A small image classifier, trained from scratch.
Model: 17.3M parameters, 48-pixel images, norm groupnorm, activation relu, depths [2, 2, 2], widths [160, 320, 640].
Training: soap at rate 0.0034, 12700 steps, batches of 128, held-out accuracy 100%.
Data: trained on rendered roads seen from a driver's seat, with toy cars, trees and houses, 36250 training examples.
Rows from block 2 of a small image classifier, named by matrix and row number. Rows with one number belong to one channel. Each number is 500 + 40 x the weight over its row's rms, rounded and kept within 0 to 999. All counts start at 0. Numbers have three digits each.
After each channel's rows are labels from the 100 images, of 14976, where the channel reaches its highest value: "responds to" is what is common among them. Only what is clearly more common there than usual is listed. The data: rendered roads seen from a driver's seat, with toy cars, trees and houses. In brackets: how many of the 100.
# convs0: first 3x3 conv, stride 2 (model.blocks.2.convs.0.weight, 320x160x3x3, standardized in use, each kernel summed), inputs 0-159
# convs1: second 3x3 conv (model.blocks.2.convs.1.weight, 320x320x3x3, standardized in use, transposed, each kernel summed), outputs 0-159

convs0.211:476476466483519481433490519487485484499536512476557474484532498465546487505476484518475508538498486547550488493552480460501649435559517505605481534521504396490457490466551548491465494544580552499479489481423508483520543527497520518491671469518458520486443493487585518473525534494566487499517457514545473508493494451470558498471448493536426502557485452463465467477443475573462454414549551521555478506546484494446525452491508498432561504476517510460539522483499482468514494460479516
convs1.211:492542497461491514477538507457478508510479525446500518517511500453553456473578536497512487366477505487551548497501486498470481511512435497478421465505489468517515498424528537493516473472506465508543576563414482582476541493493445501516551545501414541472498427476541487505416473440578497429548492523373515546483480521474476474502495557458542491438529479473459484489469433455522425478591488557506490490487463482549484450511444548512525516536555470494570434477490460476481467533488514
responds to: bends right (67)

convs0.107:433508505521446491505521550488511454517488499489544436508465503542565524531456518493505486434465508404457474468515460471442536507514517511463524500554492471464480515494580558484497479466408442511575559454529440425494536507556476518457571488553511511633413465468519564492593547488573446453498477584484520538477491482538512475537532478494478506515528483471603471530522505483460461546452531445455473527550480527483444513517518447423523519568543498541487469474504498476492467527496492
convs1.107:497545562554490510543482460488516502456495488507415496481536553543483519535495493555456497447522502486484460472488563464420458427513514518563515508494564489524510535441508451475499462602502451489471493491503550516554474472522544526566533436538437475445530478524432518495498493513555565463506405556533575458399523520546532484533508493517496474541486455490501559519493541533468486498499491516535411511467536536524532493503526500529503458490479477462554519494597426495528520472526500
responds to: double yellow line (99)

convs0.259:449498497440528536532512518578564533515599520501474535513469480551465435468442539509537501523477551493458509524484560514544511528500467484519455463489542402537454565473533480516521530548535469464484512481399507519474484536487463428453538550504548505527416472492510512568569499474468509470487469449449524559458411535505564455470454413425543505449489513532449473552449488547456420501482531489482497500504573478499509422534528548482580466524484469567510549520482480505522506476444512
convs1.259:458461484508477527461389512505516470506465537455431505552513529526561492566514481538547590475554556428523490447528454526443524590489534484502511559561499508456523519479514494522515471528558523491464516467527478508520522584496446520426507528414441553497514435451493460421488423524505502487538413476495493462500530513473446501528480501467449502497464484469461533456540499500475461472560478509426460568547484426514533512461465520524481542509499486514516484524443488468434527527493507
responds to: vehicles: two (72); bends right (71)

convs0.9:538493502544475464485480476529482533548510548448436495525512490484472522499484502494475442545583540561508565534554519512543455470500478502515469519454436502521578496499489504518496419530489447425462474476550500582550547537460477426458462476509522472443444434460559530565548525537509509463557526510431576526480538504458495490468631507502447427538495496552505500491516529457591490468465473571451503491459507489507490580457527505505497497537566437544443500574458447488479522559517508
convs1.9:538432498507413522534413500541496425486525500455526505471438453479529530499566504542501404531548569539504549492447464509495499497513496451460525550505489526495545466576478503528535569465530522442630462546516512491519530503476522446564451489481450461499485552464491476497473550508428488533443453496470478498471517526580467525473424485491524534487499513551490470549551487541561482495497572574534565551523512521431505511499507548483548545540466500555440509469531464555480495583532453
responds to: double yellow line (60)

convs0.233:480498498442530521513509486548558497604472574474496478522513466510498536505460477437529488525486518565488497568520439528458386497488524496481488515560462531514452452494449509473542651540439453503489480451535473489563492475500490514498466540493582532490489480487539503503561521495614527530525521460515543513497463515454503551439547428461477514587438478494486451429439526534537517475458465498559507508515524475572471565471515515530427538480486506495567495566472525506532457443523490
convs1.233:480472503534507533492573521551486475534562464537530539517492520475502496532555510405519548453468474472526555504533624503499527561510518487575541458506501537524487503543463442479587458445453462452445438538559496479513523577514517532503425490502510466499549522497531537506582483451491550521556521474503502484510489460513414452451474491525484476518460497543505530475471539619439459469471447524468475508463515512560527435590601471497446518513540498438555457493492423557537505596505531
responds to: line: no line (56)

convs0.124:476460496557471432558521507524490567513503503483483528427441501484534512413518557528505507491453525453479492502484464483530414498544449482532461475441521526550484506489503438532506463466542484566540474541408529511547510545485519527472552471509527548496420515448473491602513517489425597537486497507515480511470464467531536520479527542497467507546548497539479418486428421507431553508499474536531412451513460495526444473533563511562512468487486483505594503543537527555532500423496422
convs1.124:501480532389525515443494479427497421493433531500447503494473491519473426488499499488443454543544471471430430476581448487481489484528507561529482538466481493548563521494539594489609524525516497515501525423465568497533548506574429544496401454514480617456544492477590422448598492477436523484561547518567481543488429489487552506503491514480470554529488509535491513512474519463530444529578513571472542527488547521483476493492571517575556584526515461602495483532488496445483478595483461
responds to: double yellow line (98)

convs0.206:419579528520549520514462544486467513568508572520527567506569539494484444489552433445498608483496424509485500475511515469442506468503500475548538505583519461478488488448529515446509459488482532527502439466427491517561582486418529457495528426527574517500480525468494594514523525492462516451586492510534434452447486500497489511411481408471537512505492461517549469542486542465475548473498468512462523522533498515530488545464543460483455579541522467470437483436504528489556495490494500
convs1.206:505478450515505474513533507591465472550525521484500496533509469445514441486588466459481568458491519497497489481545429535460479501564551498456462536515510513528478527547438501554604495577484500500496508557501555576516434512489468505493500449498492626492517476546561538523533468486531506518512589520517560427517534530495556490506485494449495462421497568456513547479476484513466532489528492517513500574543474453489494489599490530457509477383519531447535513476514463524552518470551561
responds to: vehicles: two (86); bends right (81)

convs0.158:511508382552505541500479491462518495497530494490617497536535429506446603530467493501493560487489488408467558448528519544508486435475477456480470489397531463469499468512521460566513468525466487471494529516464504470471448519509532458496497512559548499497437462460437546404454479572546510539468506548529432534516513508511479503362439442480465547498503535502529516519452473486487496507486466492529555529469503429511511496507533549535462502505532483503488581507517506473532541526499610
convs1.158:496462491500567479480602547464531506503504553532472514466523483477465441502464527540493533597585499514439473457524409485488487469505531486517541498471484479500475502521477484508513452513460541526509464502442491482546435443493553453529514460532583473471499514531586474498479578581456484535438489451493426512545437547480549559515530536514508488407447564514497534514494470540515477493521505545512565472522474493533442525516507553444513504497512498521443469541522443505511491487409447
responds to: bends left (71); vehicles: zero (59)

convs0.197:458402503469534489433514477544520510531538473515479498523524485476489503579490542569509454519475495498447448505532464504550473501415455508522428494455428466472492498504531488499506473510483509591450451549458528537550550490503549561524541596464464532516475552564521481572532509547491500523465488476448445540454483465447555505470564504500505504529478473411431495565487418509450440471436495442493558539440501502557558499519498552531438532474551599541488544498520462546510496544507477
convs1.197:575572511612518537477505523523482544503507482535471487513505562496514484502418550544507585560501542552500459526596516540572510523487534529476555492456536566502458508512476482528478513589466538446536561519442513447572500409499490480467458502541513477512476555448485500474548453521469506497521485552494485479550549507497541480485522477495512534566494511547498403466549565500500463459502605493496471576562540520450443446526493506439482497488464502493477488515481499515518550452487484
responds to: solid white line (69); bends left (64)

convs0.228:535576452537476564512426473493494528496529499514445510496535494502432408476525529515464486552499520447489558511549486532467446458503502501427457488538447581438550430500513413450516438532455437427448495532499493555553447484494531475490476495492504555573514460498511567471550551583485526509473540550489503491460445488501498555484474554474566509512452511495561454494489462551482537565481531445470512480470456476487507522511534550526576546445463468551548514463520415564507514499579497
convs1.228:460485484490480453499509509541550546519509546505507440519510509480463470476603533467521526489548459518483511493420501483530507435454450482513499522469463526570536521477448570573479435467562478541511543476491459450546502521511429560503474523500468491524508523535507505424538549514575543528482431444454512481477508532548480478579518498465478499430463478572559533536478412570496487510448546488509523477484544578579595501465517448536485512524465454497509441458519519516549528503531491
responds to: bends left (98)

convs0.174:472480435466563528505598477453529487461509483578479508582497511529453474473476486450521492547440525445474508535439478543557451501470517409470545566547515494458491516453567468481483482492478527527510492494526488479528541500578522529479402511501564525462449497526539513536455488463537490615463510483514515571441475516499516458473456449490469497501497482557475532455443474497525517537555527488517509462491496434512479477437524509489463642480524504555521495499519423580519559413473499
convs1.174:574461464515507531498556530523565556495536496491488524544496478510518478524516465483553547554447521587534459436409533525510535493498561491539482525567509628414451519473487450545527506498467532474548517472519486475490444428509488537488516489535513429461523443559513544473528553484521515478543445486520418485545522501521457554543484467533505467550490544450532534467509486551510520462494574516484494485554511460532570515472596461465445602487473516537531464591476441501539536610540513
responds to: dashed white line (70)

convs0.307:514446477454540529508435485481431475527550447472460544525507490451503529489506468536467519456511536556494486479481470478432503476488510493521462483533523474429438491589551524442430547426550538501492544574520523492498524532501537491549566575518491493490553421498550554486553490555465466543483427475522430498504497473526425469487546560569532511491394447485514476502478560499467485454507410537521463507550503527480512472541475571524448533554549539543557524500436495472470519562529575
convs1.307:495489430574500503458477492515500548440515459475560488530578458477528525497503580506557422514505521510505478469528547487505483492470499542479502463486489506502529556539504524507486482520515559509490502437484472507538465493495508500566451564458512447531539490499501434485495496562531554491443488472476478458499466547412549519517482574436587499477557500527570561459464403569566476520531534446508545529468469503464567504477448502530504457450436472444472540577485596497510487485447536
responds to: crossing stripes (83); vehicles: one (72)

convs0.198:580423524455444429548498467485560404570421491457457512492554457506464518548427503473492502495502541528527533464525536568451577488469500502530492473569503461522452466477523517479505501507534496530488482523419490511474507501493486504561547561480584532505545464484431499455509455525506556446493594460566521550537501493494439532522473503434465521552579456500506501483456596552541473498427543537510507535531498495474478500435513521524441551514440467466511511512494444541532473425542516
convs1.198:490528525558447456491532519535470506507514472510513508601456446425441537520449529460440444501439482603546495457541491458501494507480497486570531442527526492461528481440504544528514488524581415537480503529514427480445417463477508554502487522499534450573532522478534554482462476568528515467506500523501491449586515492466539479539498548431548455511439426521481458573466545516535463484466495536475566566566545500565544474490466460538471466538428573552512485552449531543534549554486464
responds to: dashed white line (99)

convs0.157:505472597496477545506520563583572557543561573519536444457486474537487471512488484517491509562466458415514477492422485493538527457513516452471519514502509486527459436504423507429497524434526465414550462462463516561434479448480549515496466459486451477455477544482524510519491534532524513466414537407491463499471514544517494510478544391507475519484485486471478484494518579450489503506497542424528542511484574517496563482446515542422456556516522548567529460548515476462526527525520476
convs1.157:464520591519542469530592483492396485464517466476552550548520504570556496501580524424480428507533491490526475401492497476524548522473533509520528493496470507557531478552463495504567545498520539463586570533508545513573557545500561508495437498482512531493499450523501552521477529444530468573478441551470525528515509518453492437462550588451502568460556474539504460506486522463505506502479506487508451444504480533538493466585467494479515481571483512501544520521593568463432596527510492
responds to: straight (73)

convs0.39:522535486584467515497523465473549559501454446488431502430473576490470495554440443506547561489435520570535440518460510520544494499485505575503586533504559460545514508468574504563519522519447517539450476454496489527477444451618480475506513448516527508497495484501502442447489545450490469451488451481506479482436514392520509511442431497468482458512467444580563486480459567512580475495484502503476516490524443465497477433482519534544531502492487538509550530459514540525550485446570522
convs1.39:515499516520552498429566500492443549583480570484475540522532466529521528490543515558459499524503531523547511539489514546479505462462511545521571530521538487510481474528467455520472481516514505524529597559536534503446547517617523466541474491499457462446441584494419483550474454417555419551444558528513519486525504500484460496431531455506507524546537475526508532540492570433449498490493506539514468456525516464513559455506580450483613532503634521541436471535550475499478515508561555
responds to: bends left (83); vehicles: two (70)

convs0.105:457478492478484547518485493491497491525526546526520462476521509540535471480530467439462509439551434506423491447503470462473467478548590481519500585516514459485552455496436505482498525532506555473484509551539501575484478478522497590448451440411585506513525477486509575434527507515500548504606438607544468473449507444473455476504509477507487545440466471443493460398508501549501523520531432528506487483531481495488494508497552489461495572546495484468417519497549479479574592520513503
convs1.105:455486553505501558454515516506505479501508494519541536530487517490518482504478453527500478597447472472518528500570497512509475505564566407520504548582537451462510506496566465543513546496494518472485486480519429504521435492478415536498522438465553531460408486504492570496538486469566470553367513469515506521479484591530447462465529534459467474485595549508412484482516507508498540482544468471497536520505457525502524492452494517467377441488525497530480470468498454439469499489517492
responds to: solid white line (92); bends right (73)

convs0.139:490470529485496457549451498452555540506449484480456428478579552558514619518462456479464513467559551429461535532471515504495495514550477531468481486562501513507520509456481433431470530527535482525490469539477475454524445484561484428532489508568549476518496536471476525445517419539519451545548588527563552410469527519476476519450505551509590505392544467522502571459464506517472531502551545449492499496527514470455477447484501576474500493493465523545485452486452457492564492477518465
convs1.139:607555411513530582551495475517502484568493459500514476521498504494507605535503573465487466521478449535487460451546568549495526485536489539512473542508465442542546570487521457485516545528511555521517495536513536574547590445547466423442490475488502498491496462498503479455513490549425510490484503526438561490480564521547495490525556507444512492529556580497499482499486494529467478482476466525469511504446498461467470567517503566529459577429459497497519495468452508524537578483522486
responds to: bends left (71)

convs0.192:444510472509498464532486482516495498509513494514540524457524439479476437503516473485442514485525508479492498503464439464566451466478490495446492466479439531579504508467457499495528505459345464453483471559514571497475463440453453536461472449563461487582410552436518552508487606539551532486486513533517440481457575465485441513498499471464532525487484490497526536521603449510494489541440494574502499540507480532552496499499475554512458523520508556512476467635494494448493556506503539
convs1.192:458448496480449431411504554501476504492484520517443530526495460487509460460415445499448484486543486492491515483551463540508511487517548532455496505492469509519508498552435528400517536484439447435524557496480492455541485443467410566445507468392556474485486493423497439409482516425452492457489471553504472523460467486511477474457493490447475480479521465526506515537486482524518488452500521521470543444510515471514474529521444495463465465557431509449471478472525456491465491509505540
responds to: double yellow line (77)

convs0.162:577489488473491486506515516448556559468544493490459497459434528515461523451519517534481453494553481428443540517546481588495474588504481537423530446493477517536493519428526520468453450502571538505508486504464603488453530528514542467576447516540469562430494546547523489492549464485528418480458539504514514559516446425505482468464542415481557468568512531538443478484497489471488574524522534562488455463486549425479549501528513515498546557417489480562492539461455463491488487463513499
convs1.162:605519515535437531469543485459514525540574484468488524458543500468435467432501544465467456510518474548457489492422533549492486545464545472514455496496452502490470494508532470487480467522587482566514491471450497533563553513542597474419557501496446462470535522550515480512523499608565516508466451504479518495481483525547452468497467521597568549553484466489509493576442511493478455458522575495565455493499462474544541518544519534507555492483469454567546524482502519495541515522519430
responds to: vehicles: two (88); truck (86); solid white line (56)

convs0.222:459480513453471531465521483479506503524466497481456543519524529479471492428540476614492511524527496464514524520602584505483414490452501532506523523462491503566494474463485510482530457441431473525598445529486464488493503539521516531465567516540543550559478505467457559478484509581523510549479464559510531484450495458534528484414450440534505444497547468489548483380475536538590594449490521517538523486492489486555535504499576515504453472465484482492521522435503403538495484466514548
convs1.222:513533495543558463437494523501523490515473484511564554488518468509475522483523550421529402441423477459544538486514552489540508439508498535506523463508536541488450472561448532536565462505529510467496502466537494451508537494516490433451551586530512449527519516512527531523512493521465509470528521515540508525561570550574590420479533474550504444530532484520466579512495523507564532479546506592561528461535486444530530469548457486467551580460546576509524545538499545491493508563551560
responds to: double yellow line (78)

convs0.227:506489548525534548476439562484501557577463573510449579512435527560498490495460496470480471577501498493554550457470515543482531496543490605541493475536510500513523513481517485506473493417464512501508534481572474448547487467609590447495491460557463544537483539526510492612520493475471496467504568475466459464502463480504613541473422573476547420487439418504528500473483491527434473506508464477547484509492437521479480495492519561493518494506440479481492509465433489468444497491517499
convs1.227:542524547546499512516494484482475519566541484482394509519584518511597542495556584442506476563537486485504549522519574572464517535452451518481494558491468523522592542530486500557520508528511524464520540497490484622467518516484416524450481534447516546464530529554556466533534511448480500465480523484503572506528450444535513501476530456507533486519455533529456533471523479512433432440493442433523440461534578415454540525460459480594439494489490541481549488549433467511520537618517504
responds to: bends right (69); line: no line (50)

convs0.100:544481510432475486524438470513523543573521462566474454491539490558556471499472521506506498438528495478435532484541456439463498518546510459448500575456497502496553438469488536518532599429472395477458513527483457516546502518466447445436510492484454505483538456500467443500519473499488555494529483627590504520495455436539516486497507482484528533446514484562523468445529519494484502493423470550481507443492504473484499550507516509511566518560477411445560485455471490567553598517519503
convs1.100:524522497457486474527519493481549474462461475520491548552523483499465432523493466509508537471499491442550460521524538454445558526495532542514526534506495479513497425478580553498461515462553563535496475398493506515479446465510490526480459537483458483489530543474507477497493484500535482476546485450545515523514535516518438521535527464408550505581520555471454504511505593466521545502477426478565473535474460521441549518458479478498502522544453590533570471425503450505587515464434436
responds to: solid white line (57)

convs0.14:440545453540476526515482524440504470515516470535414515484589502531470532478510529465441514471470509483478562503480438463489582517542518428540483528591433533473493561492544529471471517553587508500484493547531514490507433450440522499471485502537465536463493492467516504561471503490493469479475514455520396380431578515491448470459474419496561613475530523474523420505489467464440545465574527517501486527500474520528483494471523496500467519506500480572468527506490546553492540422477502
convs1.14:446492506475556482493460536554515538554467550528446489571518528492437451547506464538415450471500516529485547508486498477506529499476460415484450465527498474493467472507548519447488547588483604479496564508524461524486486524546457514415478530503517501569499525504486450501517496488511509484487510458521469480464477462502548487544563475500454513529552491453515547482544548483506581441523452428472517481536454456434451554502448595446485490439511499566482450451489541415521502518513560
responds to: bends left (86); vehicles: two (67)

convs0.103:497475529539514519516553456454557489494525500435469461514528544468482541499512417539505527502508428450481510524520460467435504532528518547473519409508384440502528456497473537497512558497483490494445466489473457434441491506497554438555635534488527550547550480547525503435505458528536526490478576563513449482557508469462537519482504456507517462459513554450547557450506529494565530454477532528413542490461518495499529474524513559495461467429530448517488551455507573486578509488561479
convs1.103:479569494538536475567472517520472531501485507468467541452458558529472514493442418537509477464486484493502505491467463503465453504537522497557473621530487394514474523462493498540463536468513506539497437551552487469537506463461486469551548467532501454580526495510477473524550541513573546478505511494515504497550560474495600508435513542527493477568478484546546473526430470402447468567536501554526501589469535506519485527461480552519471479538474488520525421486423428415526532510494471
responds to: bends right (83); line: no line (69)

convs0.193:551492453495498513482496529545446457458549492569470462456492505503441505524528509493491494436437548531494468516514507489468457500535549454478475557524554446463470485493531519483505533471444583473509523498457506448511492465529531500476455542503609465481462507470447590414591489478505535562589453531528508490475514458452483518507540494488503465542430402469438507507529446583573565506527464471431549521455511470440500530495493485457505497564542453565446486526512507507587575454499524
convs1.193:473470442518505489507372534459446544438499530446521473434516504524490522445471506481468518502478516558556477476523471516508475487504568444514528511495499497567497500540464456545468439522497546475543523524487492445627547507503504484571548525465609439504472501502498456494538510513464522496525497462523472491590435509432434553528427540486544541473443528482491459493483524497550479496487478533479541558452443465476514415471493542513506460453515512435488530487420511571481459454459445
responds to: solid white line (76); bends right (74)

convs0.204:455519456433543519506447506515463463625482567465472467523542481477480494473503462513484515507482474487487483528471471498454515474544486550434472426475389462490512450527439603477474512473517496480499494490528515567516479426464500561488483432488527528519470509500525589575537531562524600511507546561522490499446469422466478523487529523537543502474482438550459484426482506485543459437450528539533456515569460533489509492489516501438526548511509515551502527494449566548508526528504609
convs1.204:546484430495495532509520507509476477504551482566565445535557476529509522485482547477457613551585506574498536536516496496510509561502558540456523490554587577555511527517481580526470527491541542468510502490453452549516542560454459491550544531551486468548475522513585555516499481515460564511540529475571558522592534491469577532521497489519494487509445473555517555485576519530489555454532610562501553495531454509481478545451482431482487494474549513461527546499481599566607447531570493
responds to: double yellow line (92)

convs0.78:450477530488536514511422516462566490627476526519482455541482543524468584524536560498423475560523457450518512476527536577521428456465488588503536514518450450442486487471510484454493508477478533489525526493448529518561463564472471489513420471542523492545499441563567524526463516511560475495535608533575489463525432472500500537498448501527500475544482472504572526493472530450517564522493480488512495486523414439550459519458504561497473527505480468475547474482480533487404502453542466
convs1.78:471515489411558482513527481461458453519464471439487527428436450565520485531467447496488510478454481467493520392493508541505580552548489473508554475502501483558453509463468490481485428452412548510496563494502516507483528548480502533419477497486504539459543533511508528469545537471516464475449509519505486479480527507544521409532518525540483483542511510444499522555492550605462549483500526523536459427492492569448536544478456497501544550467476510488514602484496514508537564488537566
responds to: line: no line (53)

convs0.245:427526542493509518463549543515497579471518510532520494528423488407533527441484540459473509472400454517461539522485506468525545574551536518463499399444519524503492551480507543532550458482463561509592487555503441405540501483465464518516514501440469473542519506489459543557559472533525520555489510528505534434472457505496479492481452462453500504609524549451576500476556498481425496513497527460465438496529485466544494437526517484591434527504490518486545502504598492519480483481501512
convs1.245:486433495501472499535514498508554507421487498489459444512507523489459495580558499531558529457463522534429467537466506476528533431452484497534516452492500515476546501526468469524447499567568417552526494450502461501499548582495527500451459550512491486514502457523514500520497429443539437501499542527509480495491489466506490498505461510464456448508513457556561468442547525513499428445495421479465510481514484476523562502583500554559515477479457462503486487511481474524527475445557519
responds to: double yellow line (98); bends right (66); dusk (63)

convs0.253:519527478552490500422482448515472591513487450534533499559519488540500492503530438664462519503502525470517544468535484501574464499483502449477541485489437480513412439463552464493485406472510601465486544502461527450560472516479589489526453536478521485499398516460459564515537450497485481540457486433495514468515482507503483447481458541514516510482484494459531509504520516518547505489570512510460473500434480511548460436515512499418541438551545558511497513483508498516525496471520610
convs1.253:503522475516520504552433524557548530457503549477607448461470494465510525507480432420548474477529542549567499469465472428519474468498520528479481525559510460506470532461447517557516418546492419455414647518466493458485523491469475502504560546484506565477459506553494475465435427525496465512566456548463520559487484545430380563544469513510454560454536540482452447472476437485483521449498480500456509481488438443484540514509476475504537484527563501465518551510473433513430401455460559
responds to: crossing stripes (74); line: no line (55); vehicles: zero (30)

convs0.177:558461490508490545471401530557493499464508462482487472487601567501422469531520491511480502640505527453510539505547563484457544548475535517464463409480535535534480470461552485525512473474481461504416510478453484453492447559526497436473500532437552514458501498470526564553542508468494461507454455515500485514467476543543454567424480455491508502476505541492584562447498477475529554455521475549518438517490506440497460485459529539565527477521514527523437547491526471494533571479455578
convs1.177:535481454460510474444498447446512467523494486487552427526516462478466531508450451547548562519475523539509529508523488518482465512445449539475442479525500469440503496485452503508498496496542477486491569537517481460530522440465496434537478518554513500514486454438577495461501470627521551500532495513457484509512513484484553506554448440526479483536459543498445463504570540467461465532464471490467500563479514545450458548509524527454568549454573498575480483443441476457606456519447452
responds to: vehicles: two (68); bends left (61)

convs0.311:435490574475505538483428550475535518418534538488473515470450526497533452429497553469502471470494497517498500547513469455521429536501493466563481469462510545531483467501482441484513465443577470575477504564462594490515507531469456465455520524532471528519480499535639508536487495497508484507579471426475561460472448484500507502507510537478476386489522458539481533502563554461530596510508573550508521509527576510512531463526484472500451452485516524477440433501471574466506541570521518
convs1.311:506526542514549486512609452521470527431566437454541494475513473474528480528499514452495463464495452440437455450454495440506514460504502586540493482468567500565470475514464498551543499469511422513520495414518562501518486506444547450503536484523455509527501490486525481489504440454478493517584516545513475430531482458445539518488507488464587515528460561459508518548547577440495474519585486604559496446560516500486473492492518415534560515538560441496524587525526516475548472455455459
responds to: straight (94); vehicles: two (91); truck (90)

convs0.238:509469605486497534486442513481501516535572621494516458445450434475485530508430505503469575534480486488411502481544525522533445488500497496519464512414554444457460495521547470452506494499528544474641489472498541505475471497459449538469527514578517488489431485490551504616478530489517519500444519453500413503511481521523537531486490531556483493485491490524448443457535487511522458505544450493539489434551521495524650501551556521496495530445487494473516494534500497479507483496508526
convs1.238:504507497513487463537563563498522535483525479513522508544463456502459467439516510403477526480539485508490479507542512442450484518515543512500450485493466543536485528539492492471519506522490465504543516487520506527571448519430527533490561501534510454508552518497501465519515463568532485493526515487530477467446426447477573476583499551528440487543513513506564521511463483434447397477536530551482456500516447380527468495397566563553423459536499525501567442495536509517485500430483471
responds to: straight (87)

convs0.254:503453517464477545523514524495493505587456546457485463522497526458528575474554501569468491524458534417474547513554541479513457467482551531472493471521494455491436497489516544546562518551440520450507556477546470548445547483504485473543480484489518502514479509452461540467444446406472474440556446483508556614488505457477508488460579471500453503418504454544544455485521503541582557523460445517509459551493529487516517545590571508440515444590468497448541480533468486498547482506506531
convs1.254:532591472474472500497469488400520484444484519572471579470447466431501456432431483374417540511511461505517467516528446441494541587526523568450513462489551548539463418572492526473500505473569503525603503438565502473537489487523534478496490516512461515473459489404432501480471441559563541535565484484545534491471511563463610475499489500490552520488559513481526494548451532558410535496487577488469464518441482496523484505576487528512519511512519484513524544496470443514454524543483511
responds to: bends right (77); vehicles: two (69)

convs0.53:521499564508589471570533496525500533518402516545480411544535552474496537530419496506441491509458548563537487530507525528388479529489518536506554512565551470500446430433479463569486572511546470498489493434470450519537537531529518505516511444457474585483519481496520523463499499555466461557449520508512479453479535492520428444406507477451420491550557516488480500455468537532507476514509501537520537493502550486473505545455566557449473525489469453508523478497427485515565462446530464
convs1.53:500479504508474589528521484552468498548470497496437490533470597475473530415450461524432442506533458453441501482431507578504422433561467475486501516487408461486461519441546411503554488523468478441490518463515474485460424451514547487456501518521538486527580554483496545524524518468600454543538464469484492457492530461461502519510504543510511430427508499466432459460440517499481507484531449538531482520550474534439517514566566508456457525459476518504522423477475493539468502640583506
responds to: bends right (95); line: no line (57)

convs0.166:486469453520551517472440433461544515610499464489449563518490509482475573513498475546510554492531526513495556481597500516513521529466484464507485482475522493444478503467468463449532574491533501557477468458482507424535505555467504458435499460509577508538483450564531554504519481499566472503496518534534535529489462505527440525472362502513494511531501430505555462544483465503567468447485552600514479562484536495457474534491470456450439534550486489473569584456424561523492477506461520
convs1.166:510503542536493522535517542519493562510449472495534479540499495464547484449465523476486504519512505494450458443506548482491508511487471549506499529570514498563464564470520513501494511569464506465474493468478482494427500447438572527538461505469489438522530475571510496492536488507501497488537484524519419411504501481502498521496536569486428524537477502485541585498455471545555452651449489510426493541507473586513512454447511459449430478463543557540490493487470484592632442491503538
responds to: bends left (80)

convs0.303:482517503450498492549459488583435545566539499512472538484473459517482423559570507461546550515427474581463482516464495499496533504519494455515412460593515473513444505505467534475475516505527553494506442465465522494526505446521484456549497578451440494490494495501521503463549541454484468520410526500416500481437480502455507448462455484506503543541438475560496426528480478593536525497493493594557538537509578534521572545515532477550547498457499536416507529527518488511474471426446493
convs1.303:464460563488537508561486504470543515534459484496476486434529470544472497506648482484551489478418516495463459518503493481477454471484476500453505431497406497533496507451477501501547504463471515410543490549477424487460440513506448521520553539426479487547522460541460513415502520403532522528550507487542523456465457495506434484509491491552437524476464514565444467472509507539512486444571512541477552460490509536513511465519492491537534538443554527514563545503486456534529478525412480
responds to: vehicles: two (79)

convs0.64:448542506451510526522468500484497555538467488573455421524568535458465483464464490432520518448473488507480547478429514429422493537461558518566502540499497644475496466468501471469464534488411454517521455601503489511505545437478508526584498463513482506533437487486519521487488454444496514501477456477503469537521495513534499494471490506514505480559543510421528567466468500468561526596485473476369502549460553563519538545537453491473492441531530459511507479475465494521494531447529515
convs1.64:480481477514521467481453480526450474483475461557420456494513568491516470511495499542424507450492460449477528452468447523594565514515568471555459461514527519513486476452497478561530430471481517474509501491579589478549515504501475526516466468515502462487480510463536485470618513509479481506478462460479555517517513432494448492487424527517471484467479481456496501517584477500486430461512499438494452482506518534456483451525561505514495484434496469475456483480486544463553442471541541
responds to: solid white line (84)

convs0.71:507585547441523483494509552517470513480460539469482461567493535522487517468449511475507442494511509522481481534455449528448527482455521509503449492541478508470540454410471558507437534486595448555443550447508504517549472509573495528525491523515448456446521510463489546513533552479393472489440540546464480552541452488494528500583565476522504526625540509515484456479468494577551502565465457488522603418529468499519459592500512482505469489500516557524448507467535495568475492504509509
convs1.71:527506524485482388489441508470492492420436465548478440491412530424536477487492469495538469496468508468463503462447499448508475463494507472585501498472440462519470398521498487541447493492560486423494478617437467521497548509490504483466506478448507535515503531504475444489389448479569533491471491517518547411507499514509492474524492543516480463524506436520464477526490485491465517511484511498527513507507463455473487450521514557452490517494513428517502438504524473575479464467493482
responds to: solid white line (60); vehicles: zero (33)